config = dict(
    horizontal_flip=True,
    vocab_size=28,
    encoder_parallel_block=False,
    encoder_inner_norm=False,
    lr_schedule='wsd',
)
Rows from block 5 of the image encoder, named by matrix and row number. Rows with one number belong to one neuron. Each number is 500 + 50 x the weight over its row's rms, rounded and kept within 0 to 999. All counts start at 0. Numbers have three digits each. After the name is the row's rms in percent of the matrix's.
# gate: MLP gate (encoder.blocks.5.mlp.gate.weight, 1024x384), inputs 288-383
# fc1: MLP up (encoder.blocks.5.mlp.fc1.weight, 1024x384), inputs 288-383
# fc2: MLP down (encoder.blocks.5.mlp.fc2.weight, 384x1024, transposed), outputs 288-383
gate.901 019:443500406500500500500456506478500500500500598500500500500552520492500468500559500637500500500500500500500500355506500500500453394638500500500528500420500475500500500500544500500466500500500500555426500500456585500500622506422399508500500672500500465500500500500500500500514500500500500500
gate.903 195:461620548512614519571518556507550559505530486590482458495512522517487514473508430535459548596658522507501502543567571489458512465521495497600546524442430512479427465543521614536449419475444426512407491484468462538510499494508484523501427443513504546553481498523500484523576463519420483359
gate.905 158:521517401523513452470413540495484533434506615430574466530446481504437479368395438485418577495572505439461507427587568452460472523480510515386509567485489461528520530501444514414540586460510481458562451505555545446510446587479560500461569562516490429462549474432476507515569471484373588461
gate.911 081:548456424532513421607540494504497499442451505495497509489438500536553479501533520577483549516452473485489504491478488502472531464508490485492499538496400471548488479536571492537424537404458494500460607460509444520532510626547434404488392528432553561479504446506484620520508595492509510539
gate.912 016:500500508500552500358500500456500500586500542500517500500500451500500522545517500500500500500500500500606500500500500500500370500500500564425500500500500500573500500500500500500500500500500500500500500500500552500500500415500500500443495500500500500500500597420634500500500486650500500500
gate.915 182:510538494436537526541590500524470516471548524499468492585543560445519565503385497462465506509555535460515510500530502500449448511485533476484501507386437483562498555553415523457466398449490392509435503549535504479406490608641546469597483585500537555625478497477512487599532527496554479446
gate.916 127:502434469418494564479473497530491485482546556552543606394501638516445590487504543472508475518477546500504507514504519420502534528501494514474473570400609503484399527490443489450498490518479549484485479552557522571491474514466517500453513626541495474509546497537524569469514441452542466544
gate.917 013:500500483500500500500445470500500500500500500483500500500500500500500500500500500556500500500500551500500501500500500386500500500500472500500500500523500500500500500510500500480500500592500500500475500500500500670527500500597500410500500500500500500500719500500500519500514495500500500525
gate.920 187:476595499653454433493553583451450421543512525567564479543508530482467534531518484515528422455481489565553602474517491454446551446543511493528509453424554474535504435458561478543508419528407520541468481402452513490406540444433412544479517455572437531509466494451424497419502460516538499468
gate.921 185:517482523485436620516551474486460534502451519526438378560446449486444583498639523551544577462562547511525592455635499497527596483530488472508511500416515564415499495598576618565492507525524497487529552399523497455527508565453470511488532441505461484490533529492491382492561497557479449491
gate.922 105:429559536566451428530476544534404406481509488602409496405425471423405511515553518462383440456538441582641493500548478401415515507577524497528470538561529497498492512509383498500487504615498435528495533517560440532520570580461574550443509515479464504512482408514459580602503567536497460526
gate.923 094:507551513403505497534433480438471405588525487527510523428476460524453502464512428589441501354528483492506462376496506465441495494491550424517499422512531440502489501486532546523487484466531494505477500527485588476448506503498446501524454485501510524546531425470512431415494501491540495481
gate.924 178:501469512506463496550555558517507561537484467525503524414432490569544528510558492443461529397572400447473437358479480498508527510630468472512464535505602523436567394584538478514472625470523493483469482429485513380448496540472485528472434556443492460512538444452447488463527459475478502536
gate.925 172:528497413520479460500481471442506514461517510505484490476552457535444431461439515529510500488455456537535489475665508503499465526494525512543528422457417484481552497487483547526448549500507534482495491441508418469502422512608472559488548451489506439532461473482485461493486524526543511559
gate.929 174:458470550561591507506470482465475450552467536446508483447472397465561478497530515457501347386457527540477532491427510564526545547493482496501466575521497495485497525575554422544537481565544497620499544540528496469519444425499472493512393503497648520501539457561501518484520510490487506412
gate.930 158:490640501461491486613505467482509397581500567461528534502451463530474480559439492527494542566540435466494411493505535468419535486431487591458451468512522586453537508506546503673399423491493597483474569549522456499476467514417532440494439475491560533570453580488563529547509510564493489452
gate.931 177:526472519496526424622529530502443497580468616524534499482469616584456507622601506483517487551485455457521456459506486505490508439489498417500546482516512551552456486493458551509437502475513502487504394488454472545484468438505573505461513545557452501451469473539543522434464575514474559510
gate.932 160:407474551531506490491487551437452537528570486420467464616516397456541487441520529459508468439495538534397522501545483563503468460410510542511471487538481540417509502573489473598549493473497489479516493575493414503462526494447396510494514455483563560363552515482515496471477533546518481537
gate.934 170:486533494543599519564517558544406434573520467463507399478501486415615466484474536463425490503503468506487562561543460431477481522565504433502542488391432442625538503527473529529488508500597447484492403461558541524609503516495399476484502497512536532424550486372485458494499539592432542532
gate.938 159:458383583469513481580548486574498469519484485594530409422607500464391449471507449427496453483570514537447496442505492553528541562430382563431520479425436513465535541575488501536662483534571524500624554451519503514435518490529510553563472492487420528571467395575480515472476507454505407489
gate.939 147:585336467532400507499546366628460566486459505609479512544524529556491459464503582480514511513429554510521477435525533448506419520378448526486498467570502388446588441516555473494559392467438484556532474504535569423458491478562481559486530528490474629592484508491479487546473470469445452464
gate.941 022:509500459440613500479500500497500500500500500597500500471487500500474500500500439500500500500330567505527500519608489598326430500500508500584500644500500500500500500500390458500612418500500500500500500640676539500500519618539500500500500500454612473500500376500500435360500510402500500500
gate.942 021:500685454500684500498519500500500500500564524359500500500461491500451500500500509500504500500500655555500523521577500500500500500500500583500500500500424500396500600500574500500500500553482463500541500500479486500500500500500500487500500488500569373480500500504500500541485344500565394500
gate.944 161:475529512465439546545465516504491521534526405517532443536434493479479470520495502489545581401501539472473443493501409527467478501555536525489412445539508482549533599473529497475456501513626450489539475444425627499515468506495528521473512505507528465494499474412531439437546565428598524474
gate.949 200:460492527497558508483503430470491600521566521495544485539474502493519602468396515438517494569526492490493522477486522451484525501385509514452561488521603490454445502502500520550515465521428490544483497442473486471471423500549504569472538474543442492506382489472426501493531519590458543556
gate.951 150:493605492461495552475518510575496438504468374530522409543424518547510497494382520416480470489518499457498574480499447478468501461432469545484533526484615491546564475456563467421441453427480473564524596636494540449590503505562406552498426443520475507478514470537437532476442586500531510523
gate.952 183:526560453526473456502477484566568449578434523601483522547574580554611449486532488515406478533541356548519453466536458553533524499596479505489539515445386609455546517493590538477540477537492457499503495513529419398542418376602526532579636405432507563521513492444548474549505502484592497533
gate.953 171:572558504561435571537456553500507520501531388572489485486502482478486502543493519453528433410486609529447559452519459462525444448507641537495517589466526543504545444469476520528505530545438477487476585496362531481490481554433472581524462540472459395505515521530536422463546378550572438494
gate.955 180:506448486489465456534467406460477498454502553567578535429434550555531508511545457437554527450504570412495512482504509545586474562452487466503496514521525462597474551502543601458557490567427482521503498502559535406425569420444500473424451464550452449430500494526417502596449491570507486444
gate.956 200:649498452486616582415547538476598548530506513456494551561494538493503456500501614474512479398506533428512526523576434476510517499517486515489482467520449475499481500531485511535535507594368534510527446459471486519448539535596506443491506454447524504493483507453492491505506424451553524496
gate.958 169:571525467460544484537514508438420435490608510504498510412428582520502534453480465466490468519501546444502519518460545509601408489502503460548478453517398537519480510537469633609510524500459514511494622509465470486568468476513436502562422478569519610497456516453506456542507381497502531509
gate.960 164:548460429422543561503582494513487469518431511383595552549527542409434536525426568485552573471496374528419503437550501448495468443507493519413402554426489470554514484552436478448497387468603459450479500555472477476466545447471545636545570536458530418449484522591439469551542446474482557490
gate.964 148:444478641512562511625432509469549509495521443458499498564459425515503533420514453547452443494560494491481382462550628390489468523445429553457450500567523540464541454474518590477479464512530399499522448493523410428474570466511504511570481605401560373491528508516535449521496452468443489541
gate.965 179:492529568541489480494527483499507483466583563502524478479418582480590532458373500512445483571509569481362412477460552545521528480481500415532489492539534466479513559515489464473560421435489494550550505509533473520493466495531544466521454483410538509511549559500542531528510521494544471495
gate.968 163:593479519503496643453466576481478507494451494517566505617498397459469470541521547475419540501531491550581493469421467492398500477507518538528624608553461502447550578495606505450472476531421519480468463450507509485502548395511553527495473489585459467546476449562506565573456535459524456456
gate.970 177:506608464650470472575472524496509495559527502536420386463520511509490591476521474552520528568457494519568530484455512456503497492523562520479512459431516480510517438533493437487494469551537453492490458563533453514529487444542513503506466548490442576545577534513559580573494541548507392482
gate.974 035:500382500400527500499423435500492426485410490500500500475563515538500598501494489500500493502448473345500544550568500606585508484535500500500426499452502501501432427579501531500471570539544502500500504496499416597488463500499344487516500627488541467492573500338500696500463522501643500501
gate.976 168:393537550486494452464478428509484499377509564530470552490509518484511421477430534503537545461575568505468501539570457487465428496470468469482502371529555516523554435520415549414432496475496530514472513505531496538455499550394463505489554496487480449486536562506494506561506556528494508470
gate.978 169:501510491619433487542520613474506487589472448465508416543530597511494358554577506466514538541550549504519554534518485510482473545570485524454509427556497589523480558448553528503497489530520523452488474552504496570515503547557438483527438545487489429539486502556463531518430454497506451465
gate.982 197:555356471441549545558553578397538574576530522587518502499514476563513499495510495502532459476554503448450520469469481483489495585506530570513597475572514475534639430477528565481489563479459521517567489600565421510542541454447448526519408487465506428475502437472620446486491466535443473517
gate.983 088:418502590493529432439446484596524560488515500529469535479533507493412503491458464489551521514458384502596532371402521486513588485503399534527538513564449500509562429436493611492598481505500449552489430496410438589483530467524502520418542544500527381476444481469476445490480486490505444498
gate.984 027:488515500498500500500500500400500500500500612534500500494500471575431500406500500500505457509500500454500500500538530500378500500500500575469464511499500500500456794500500500455500500500500500500475500500500501500378500561520500597496500500459557529500500505500500500500500500510500500550
gate.987 104:499407403611568526443420485461515544501510602546625483522505532503499497517507496493524435425441484481473444443499457482464504474533519466486505475429529505491529443500502482438503441566477465452459561448526483519534509619509532461488526452513494492610511515534520569537463534545561546472
gate.988 196:470492519524469463473594364468506457511510463523597487535509541483523493558455462464526529582539431550538499417528503539532570499485538415487491569518483422475441492506530483562471402568513508494402485466490450468501565483485467424446508411507549483482525580432571444470556450487517533485
gate.989 156:568472496506606531536566439487543450454574345511489471463491454431546522454463555430477515491526505575437506469499524500516529547439499475481395486508500475483570546364526512457403463514444496507502538507516484457493621495447400515437477536494478448469514430467557504524526434485514425462
fc1.901 019:500330500500465376500500478500616448500500545500604500569500579524500500500500693500500500500546518500567566500500465519500500500596525393500608500385500500332500477500507500436500501509500589500500500502500537500500500559489500500500513503500500461500500500500500500500523500500551534500
fc1.903 202:511404471483424422512668528515476490526466526548565502563530410410495461532448521495566495499492429489488484519442444581520532432465528503490592367414415546474617428499594473511534466376445528585507557517467531524440488504477477435538474524535489492408515475490465521494622458526483564541
fc1.905 172:627537494524516394585551551453508490439449436471503506497536515529477486491491553522324496509516597324499576531521468471553437535509448449466498398493573526534446432417510512529564502512509488477502451491582512505445504456426536428503503500582527462500462511607480465497532501509463441477
fc1.911 079:503462500569508510492543491537520366488492480462515508500444607638499477555546518455474518525603501487456493506513495501503518455470499451458460486454557539500487551547476494406463430501493553503631500517475517600480606553509534490500481590508517615484580491494498546492562586428413499485
fc1.912 017:500500410500461421500500715500500487500500500501500481500500500500500500500465513500500500500507500500671500500475500500500500500500500479500400603500500500510500500500442565500497464500503500500572500474668500500500500500451500500565344500500587500260500500500500500500482500500322500500
fc1.915 173:599509472517501511480446539368502533496474447510501455546501563425550555510526487489516510456449484453577494555494467491484486534549576467477476507381587459546491485482433519455509483500458443411578502520534517423475513586618564510494402527519516611530512488596517528500598482461521510500
fc1.916 123:476366467484437551499479448484533504496587565457551540392387556504469499510520576482515477499486499518496552492528496494476434498537490574554557539464584458509412587499489495498521503531511469478511472590513576480502456474416512530451528559515538385440480454538536557533544508445544477510
fc1.917 014:500500500500500404561500500498526549500500500500500500500500586500355500500500500501493547500500500558500577500500500500497500505500577500500500483500500500500500500500508500499500500500500411500500500534500500698500500500500500500500500500500500500500500500500500500500500584500471500500
fc1.920 184:418499485530637579552558454483496458483499583501607480499541523548450480499537462479534620504578498539564557533516492539518506538499453505495572552454645509480463523548445533507491491591512541506461584479510558441473541506437517497467499441497529545537507467516645538554524533501539492436
fc1.921 182:430506374478344563533451499397547550605493509554430439454478493512541357475476443507464543518507618504514539515542568451498472519495594524506469483431436463448486542555513605512545529487425480587514488505516541521569482533479380477545482367450443516407548500506495440507501499564530569377
fc1.922 105:500502444430488499521464633498368498530484593529315536536491444433465484554500513458410406354471484480498579498422455443490566530511455482522473549543538496540444537503514481464636478490538509521455444578494476541515435566536651472476467497510535477424557464499435539548515516441478537572
fc1.923 092:513566503439610515497486513530470500511400489510446410455446510481489504482438516533496490454478490535462566521447497562451505522661453504495502492538577433534424563558451521467496523474488388467450542535484524515593543543455479490508454510514452442526479531569473498518453508512533592496
fc1.924 191:433526444410553489497561476444514513527499430578456529514494447520506593508504544504499541515489473392484447547410543445491575495642419512485497521521515493573386395578516576563454519559447518495480447425452528492455478461447535520529527562498490534512518491496493413471575435471447513511
fc1.925 171:437557506587424568503471481582600548480543412475520487503483562458517436500460546530507500505562560431542477452493512557474466535468477514488535492528532497428497518518421461469410432326455546454443456576500374512492478525401547498502542552534481506463539500498557547463361506412460482507
fc1.929 168:598466425455449503518537446514479420461483540509531502571501573576433623438496503496488549528574433555476440589402489519450426563457503469545552436538536479445483537514454567507441488440431443485444497503481497522446510502564520509505497500528511420509501486520445476451559505498544529421
fc1.930 152:485457494557558478501508451431529525428516599534510563561507480456485499401485501444513458456423577568498544518532498446521472463614427508477554529415552495603415543459461547450524509459553435512474381458567510485452518493465490483509600475458343479498492490471429578436519510473477473505
fc1.931 166:549508517436543480568507471515548478586455518502534406459541520677493503450528488465479361497430388561529491454443489438499518524522407409474458505513476420507418512448487478492563495525487516579442491531518583511500531477524517537525455538482499534397522514512481541501542529448498596598
fc1.932 159:462431469511527434420523448602503555538504513485452407450512505520533463508419516449520500436564497555506363500464542514417583544467486445517521516580437410546442565428578563502477514495546501505590427466486559466499481510516489562439507453498487523535412449547429425524476528512402519505
fc1.934 164:515500565448493612569486521550498502372542575436407498485539443485399484433472521497478630553471415503520658533505460510448471535533556454519507469445413503497591476528501514598468492530529493524572465408567489561475565496498476489565560533530492516498556505482506519477473472470455510499
fc1.938 156:488569497574560561441559552378537499574468574469532491597490500511557564556494442566579559494482409387596545513532533442472350334479495486557461536581500536525418449489533456413375405516454513495373467531592492500524476505504590423519503513562505499501477511475485425536493480471524541552
fc1.939 147:527559422504452494492532460644538523482449477524535494560517421486534458449486504520515576498529507458548465469484563498523396504496501487433472418614562331495484462486540473572462506495504524536414545473533485462431479509475546531432631443505415535529489473595511491494528485477468479483
fc1.941 023:647500500500500516500500579500497500522500500534543500500500448521500500500500500596500500500500546479496500620537447594500375500500507500500500658500500500397506500522500429500500500500571452500500500521500500500500492474573500500500518500404500500478529500500619388500500582500500499500
fc1.942 021:615500500486424500500520510460500500500509500500500566586500509636496500500460577526500487517500533500500500500500393500500500477496500500426484500500536383467500465553500500500555500500500456500388500500500460500500500500500469500500500500500500500500557500521493500500500449490500500500
fc1.944 166:487441452548518446518472474483517518401495546504485527528506551488545478482490478410497487519451434585545523466539594505353494593478511523521503486502531488519498495490517552433549511487484565522459567505611476517426495496564442490482527525478463514464475482529528482519507524536439515507
fc1.949 204:617476370543442454414404447498417489585469507474506518531548454521458471503533506489418509526505570532505492529525526587451556517479523579550498493502531588556464489468531580427458486485518408540529543498599533385488602473450504515563411547482453484464465542496486517502484500463510451464
fc1.951 145:530514481497506527420352539489479591585492499505463476520444500481402549348471614483459530523446497486599562457551501493509504501471444486529478449559519466488505482475511457497514496521510474516504484489593445618493480603521515385473458530452483458512482484483538527517567461501452509542
fc1.952 174:553479523518568573533530484474430399509491514474530521425560375531513380564446500489525576490501480528450519530509428622507489510449384503414593503469465439423502487533491472611538563539478436649571558535599501438525499529526503568495511439497502488554535480427535428434379495556464493496
fc1.953 164:502424493546579607440503477504435377514429478536469406432405541464495476456493472543510470586581372555498516517509502474478523489392426438517559517516374455556571466591516426520486508550607456470474364597504451420505538556493507441556589545541516550485507415473492567481569509473538590499
fc1.955 176:526486501531440334506503528518558539407421494528532484496442542433504567484469499474446561451399405505457466449579545505555460537443480504487534515588515530487512484466490478515590470488505459335538531503498431441502476441391481598461514452514542536512503502501497492474440517568471464534
fc1.956 178:537414467405561561447539449517533558593502498415469459469515464544459585536384452463504422502518482500493491557506540470549458532452533528497486542521486532533408523528487507459539483505501524715539540495493500350514489486466507564429570455525549472491363529502368469543677480572529535464
fc1.958 165:479480506546443449458471438490372476448601469490451431572631483562539514514482500508630512413533562449562478514595481519508495525589497453544471516534433536521525520524449538491454630488439467446572495525537455484494526575464475496462524542507535589446465446421540494490534469510481501478
fc1.960 159:523631491526531595560479567466499451498572502519520411468478493651544500607477508509520384573470478499555533570471454527567550518461558473601500406529456538479583585522463453587497521490477515539563561427480498578612445486477465464371476530604494487473473485431516449480539550505461496452
fc1.964 141:454471488495516530545484446476503499533540495378537507506470491427528371582503539516568437533474637552524561450451471542523494583477559571524575484532420494588570547512470449600542480417545532378443508438496500571468383516508492530417507470464485537468437498570540494454438449561500444634
fc1.965 183:504467504490449394487505525516489547458496495479559421441524475397430526499481501483559521477487489615426473468515471509533461517524471526476543544558529561456514520450503615445494490485543499437458603489458461556515537502521534535606565487584477484529534393507530492482557471503536453480
fc1.968 165:576461488587441513407481405536467519432520453438505554581516428501367493477556546568484511517553461560443531522493507545486486509489503506446505638476462478458500444541461585536567506503547484482454462490517510483512413511477606430466457541534472457536449526478468585452493502516440540450
fc1.970 169:507431531527541542595493461433545509486550479494559503502494501441509467541432407448537560585514637484501522450513485544443532566491448460575430485523407549480490539422438501580552509437587510653527486443428564459553509547482412533502464454481475497525476456507447476448518456412431475407
fc1.974 038:508500625500499588521385500483500500500471502500448349538520500500500505500503513702503498500500502500501542499500500481554401512500500500500422500489500464373492610488482406539498499497509468363492502556497499500501454491428500512463467403533500522512500493493500472500523500493528501484
fc1.976 157:525522599483469584447371524500525515510531533441463603482530467523525504441415438533556475494533432456560498531505493570445491429492552538489388546481445495572524503481450461522441547502452517533506494503474499487529488512477546514518464488509568489505499478463443460576662504633494554446
fc1.978 154:507527440590520471430441523371487513497506464465552561492523509505462453502447472489527466452591412565525491524568470485467542482511496511642412502500483525545426538461476561561512529461443523611438494553503489510677379498542468507560519558530470408432590359597463483611416578509485486463
fc1.982 201:576521496540574537469488532447547408556441434504525506433491510487617434536477476541490513483559470433495540569519413498551543483539462479483482557492575501520496510413483473432551539423485518545545577551511514464401516580462493460582418448499556585531493590468502622526525463508535509440
fc1.983 083:518419510498506499435501518501502513483555490450581468513488415444421493522497577523498455508457547513568499460451499464414459533467493502493581497478406533496522495354506577555444481556533557537487612493419579468544515505537505471407535478521527526427572573558448342551471474504462496564
fc1.984 026:500520500500504500471500392500500500480483500479556500500479482500510500500542571500505402523525544500438500500608500500500526440500500491500500500500466634480500501500500500500532500428460633500504504500500500500500500500593500626530500500495683500410598500580500500500498500515503414500
fc1.987 097:601520559408508473497564530538465522482523442530479500442479496454454433452415520500505497554572483491479531563554477513585487526409483597492473587618507578470489564487497515544440522435508531526526470484463532541519482388533499552483528515511561524421434475468492432506476472535482486582
fc1.988 208:453503489471407479481549482535466475460564453539490489600505481489440516598495500482507607519563595492502538503523508495468540366528535553509576556555428450566454499453517442655473468453485507464424466581484487531534586475475408470500555478587541475466499443516569479457526514538519518470
fc1.989 154:486551384479539650494473405445475388535507511508508542495487495475490490464546503389449430412446468568410614390547501584510507467494388469507500515546505513515451490443419398457506468487445430535537495494495550435491539518516565507508431473417515508540364595472488465596553518515427486467
fc2.901 012:350710500500500500500786500500500667500500500500537500500500500718531500500500500500500484784500500500454500500500500464500500500504500500500500500500433500500500500578441410500500494555500500500500496500500500500500606500500500500500500488500500500500500500500500483500500500367500500500
fc2.903 139:442453472498561484572581586512502478476491461504401504569495523506473472416493541596464518466508513545494436502433494433486437484588455516580496489507506492501478590489485522489465557487499439507494488624441584585524414550468463456532517555558461464483486492519416496603592440502508478456
fc2.905 169:598497495508499427526457500524470581485527549598455483503522580500512487404473462504477437554416481526485483507585576467520527556433522487613519509498446454491537508486500570506453459557491660527492433513591456429493514513512459499462536587579464398406422514447480636524504535525425469566
fc2.911 072:386453488546508599499520573500508525502489499498526514429524498496491361501410495513518503602501520417581455497525634353457503531475502499471479596536459468477504503569343523506495547490423540544485463472517425458446482403280467452503422425317500480500456477496527519487458501534603499692
fc2.912 005:500500548500500500500500500500500416539500500500500390500537500500500500500500500500486500500500500500344500500500500500500500500500500500500500391500500500500500500500500500500500500500500500500500500500500500500500500500500500500500500500500500500500500500439500500500500500500500500500
fc2.915 171:534535501600502597439490541505403432494459518500494477532483485517526491510483495508468497506470467545468509469505491527490592574410475498532522487530489533523573584547540550495484559534460548439497392484526479471607512495456558523564612508560514538459446478503524443590409516528538430459
fc2.916 125:459472499474523497558492476575469471475541509527474517597620471513529445391508486488464506494471547583509408600451483484546479607487494500450499447545538426424507464527481487523465492433568491531513519484513532625447524527541456541459496532533495503490499554562519545535463576427498548398
fc2.917 008:500500500500500500500500500500500500500500500500500500500500500500500500500500426319500500500500500500500500500500500500500500500500500500761500500500500500500500500500500500500500413500500500500500000500500500500500500500500500500416500500419500500500500500500500500500500500500504500500
fc2.920 148:470527490504485500525564506528478540524518498490416434671408458532480436478574481533448480464474499473492429463452504485490576496488458502432553482456413493491495506572570520400500471482431517492492493390538495579540410441518475502501453457549483519544551504428568491440515399560398486518
fc2.921 162:519638530538564450506497572517462488438498563490546505389576427476474496562521450533517522541535538547485515474493477533470479412535504537503510506524546489510550549449449542434484519567520493505590486551563402473422530548503492498487522494524434493548448436515512508469493479525515488455
fc2.922 098:320510411420537484418479461494473457479517496499526465493499525503468539532539418505504680519494513539502487490502511548492508578416530492473540481360524576484463548486524543550498538503506500423440515432633506555525445422500496493493496585500531551566500432415470533527599427491577523500
fc2.923 091:431435467508445487517499665476440456499463520512357527500395528480538452432515465491502511490499425498544495501472513480456587482535661525510463557406484500508497537497544512486500490489533511493537573518534540454620481511494533480605499578523498529481472580440486499490483571499493500446
fc2.924 161:513577429506516429435430620401481499492498521599425531498479489526539483449543508512528465537509611415539456417499517462438607399501619520503610465505495499504532535395460503414516528410476512445508491445475503514557389492554447517564560511451576505502593527417479538469506491489557474490
fc2.925 157:532467475483484500530510470431406548493436494547406465546567542518453459485462478407458522456562627528454512556449524499486505547490501518629458538528428499521479486540499439412609430492417411562490522483552466560422530429586469535433491439429549442586507503492466502502501612607554482408
fc2.929 172:565505527573443488513479519458517466508526487538593487529551467455418588607565563560455517491526508492494433472459520441514587519439456458549482547543569477505504523488526376474559495540399556494417498588486567491596502527475507475452533615528475491500483440553580501529516433504608588509
fc2.930 144:543494552412487505380461490510503504522444563588501594470516442482440498429413480517518473580509521436462596455386415504521488503546504419513509444583414516451503529464498555650493540499524594474503525478494467435499491503563529556517520461505605484483436503539466547555502446547500572537
fc2.931 161:463578494482455504476438545461506524489503492501453494589535501570352558388447500511568553576537540527472513503455553595441498439493497499616470552436432534471456516499388543454485564510548497463519532505467442580549525452439501400532502456492479504419518454441496454457497620518469494489
fc2.932 160:481487628533434412456501478463479443583503592430522531454534611461507575417582494482496445559581502479633612495513403493581471555474446504517558497546505458513503539520500435515515526533524485489537559460520522407489473520453476449413505492459450567438581482514543443502485497478474593518
fc2.934 175:408542549484586547516498431444486555518448575472398437487482527525519414473442464428537563481516394503484500643502470482471494549586472498519457501513496570531533516504525558508505458516487492401439423522532443505485570475499406453502564518444504535412458472567504529554543531451430490379
fc2.938 173:500492406583488457540503461425497486496494563562483491439569500379540494526496497536557449493577460501617520431574441470469569501513504558532498566422534542567581497547515489535523594496517481491507567506540602510527501496579570529456491501437543554591539529458499556473481502573510529449
fc2.939 158:485499507549485465428514508444505525492495559498470559453454497531502571516495495507489455471450451607496476508494523401540476531446564439448398638474525440499467527555460371448528509624476505501632460488479464573437512548591503492451435499585591448518464552646588508487502587589495504537
fc2.941 017:500500667500500500500380500500500503500500500500500699500399500500500500500572500500491500345500500500500500500500500500484500496500288546500500325500500500500500500326500500500500500500500500500500500500500500500500500288440500453500500500500500276500500500500337500500463500500500550500
fc2.942 010:500505500500500500500500500160500500500500500500500500500500500500500500500500500500500500500470500500500500500500500500500304500500500500461500500500500500500500500500500700500500601500500500500500500500500500500479500553507500500500500500500500500500500500500325500500500500500500500500
fc2.944 151:532632423513474587441492481441499514503515542504596477470540471523503498560475544509542529574499450537577509468467454444548425571520521464460447494561505608505590512604458527505512530573549506468532539494529498503499515434481519447446498467496496457445477421453434537532515592392506503534
fc2.949 152:550403444489515509567454463507346472383496439500484474430507510504439379540589516641494582490484483485534506511500441499516566504534506492529530539399503540510398503540506524517493558548499419442509416463527505391557603494525524344526544500562398470452515466501500554537523617553494470481
fc2.951 155:460530473427510461514452552470518455559484549478515508494529524477517489514556449502526511493511578505514503511532498526550516485524524532514444538425435488521498583486496530564507514524498539500582456516365469496499426467595446500514497595505491408475479475550485459502415513519479496583
fc2.952 170:531480468495588484573511434471528443505464509520497446483561396531448406459522481601497319486500481493414486479578546488498444549509397521417454532478476605497420502475528418460534568556517521571551505604482481391517481450499542504608601493513466586499554550495599492520429498485435501474
fc2.953 180:517411533539540512555468544545561521568478587489405537394483531553503506602569469537500483514515372557594563544492440481490432586468394436507536492514502559360511416372454616469504486473584455372542623452470500414448453399540460546521550490529483353527423510566418530493596474412440539500
fc2.955 183:442516510475506471519488467373549450507437373508493515493447511495542497545416467494442515538491497422527495510522624413365453461497523437487483516472571474504498509588571513494465519601471551520516452528477462531505509562455517517524495496504496541499353493500448447602512471494476551443
fc2.956 161:558506475511539563489478543586494553518524528501547500459407412486470618492513534443520433534466569542504503467515514617444462650516585476547500523521502497526421503486509481499558516499506503498531419535481511586518499480509517639388521539459508559503488470505560350515490503502559512474
fc2.958 174:452383525541585463508463482486458591487497518451663480506575468503525510477565515504508490462467468568597447506588592599551503512540580499469496485495494502486488432399558548501464514632623508460520509541519505534520416421487490493482489476464442583490504521557527505439506496533493575498
fc2.960 163:416464486501434508501450547498454493547398384641499471584448477543464483427519478459480415524482550568333488390544470481464552367489401501466523600506525433477522526486558595464578538380479525529525552548537561420471497543548515511575546405443426419518579456504546496504541499514546515516
fc2.964 157:526395534508522426615493503488559479602510476461488508471574418489480592491517555519583526495430506471535502402563602496536503540486486508491565477494555565500578497520522539517489521470513554516532499486442482535504499401501559477497532412474425384515604499511555453500473503409533413590
fc2.965 188:490523456530508576489468488556552616497539504494448454577525494490464472475486552449585441443443527540538560566546535455573623468497455431436455407520532578502448507492546459487441501529518534493434526577494526502569392496483573581481478530516461469480501551470450436511522362450650590460
fc2.968 175:607529551535552502508473537404501528544500429399460501432504481645510535626557442411423506504551485587511502451552535497445550500496499500530539583541546534447498512545511538486576543551503462407483492500542523545424495504507540475467389350543353475504429554526476567495507541597467532447
fc2.970 164:492530497555493559499471527513534524400388542511553561450498507533554528538520485496436441462544479542466563482465474505477502497550483495440621435461550479494452494505419428517505527548480521391387506497437464560542530390538486479562519513518506475494545481484400412464402466515440437497
fc2.974 025:505500490494344383500516435505387553500500459500500590500500500500500500524500500500500579500500500500500500500500500500500500500500500500437500500500500500675500500780344546525500500430500500500540500500500500500500500603500458535500500500500500560500500500474464500491500485500500634577
fc2.976 175:488680509425629440509501452431440528504499459511476425481429537550523479450436511495455473489465563522577440514516418440577510493470579498560496450535485534460469538487512541462539534539484493372447437465486509540520372492476360505558461574449498421533439496513542575484503469465511588411
fc2.978 152:553491521496433647496516489515559460457486562486490513437539452460458484490537512466494383499474519680465538496462467469504401528549565591411559563528559497451568554445485517416504474546488516423556542434414572500480465534630505509500377537486475415491551492586627449423542475493463487459
fc2.982 207:467503531566526439416582513483455485482488457471528444492607497550508502515502525516417509446477460424539449510425505428379517501454503587477542497477439577507459422511499520509496469583526446591414439509520545491453470497445491409509480443474506463511464469448617446553451485466471444436
fc2.983 080:502544486488531500495572569551513523580477487509506381529508532588524437491514494531521411497481531497509530504466535493457567483528569491469487464517488508486503493631503440486557487500410503539536499537457586501502486407444409556486484574511477493464486452496579511348490466506524520485
fc2.984 016:500500500500500500500479500500500615769500500523500500500500500500500500500494401500500500500500362500500500500443468500500766500500500500500500517500500500573500500500500500500490500500500407500500500500500500689500500500500500500500538500500500607500506494500500500444541500552500476500
fc2.987 103:572482494525571447475499516367466474496532563491513501620488530489479586551454560533510649530493515384482552474488499584500488452501616454486537423468519556501392478487503491448596481539456418490401465507485492528558500499688504479482497460497489506519588506474495555467521498478578559385
fc2.988 124:460654467576490557591481587401523500551478541454470554529546535505517533473534477488584419465510533464461464435406475511442429551524525425503490401499580462478477600482467457410591558531476447452499542421507521426517418486537523490449554501488440517491500550509466517573455418557577458529
fc2.989 168:416545523488485456483558506480487556526509556544479482590501460572493515517437448500581603502408509572576431492476426506455538490617475538460484532482516583554405553466437495442478638489443489575443468560494581406577531452486538383436530527500509525522473495456454508536489549487527500403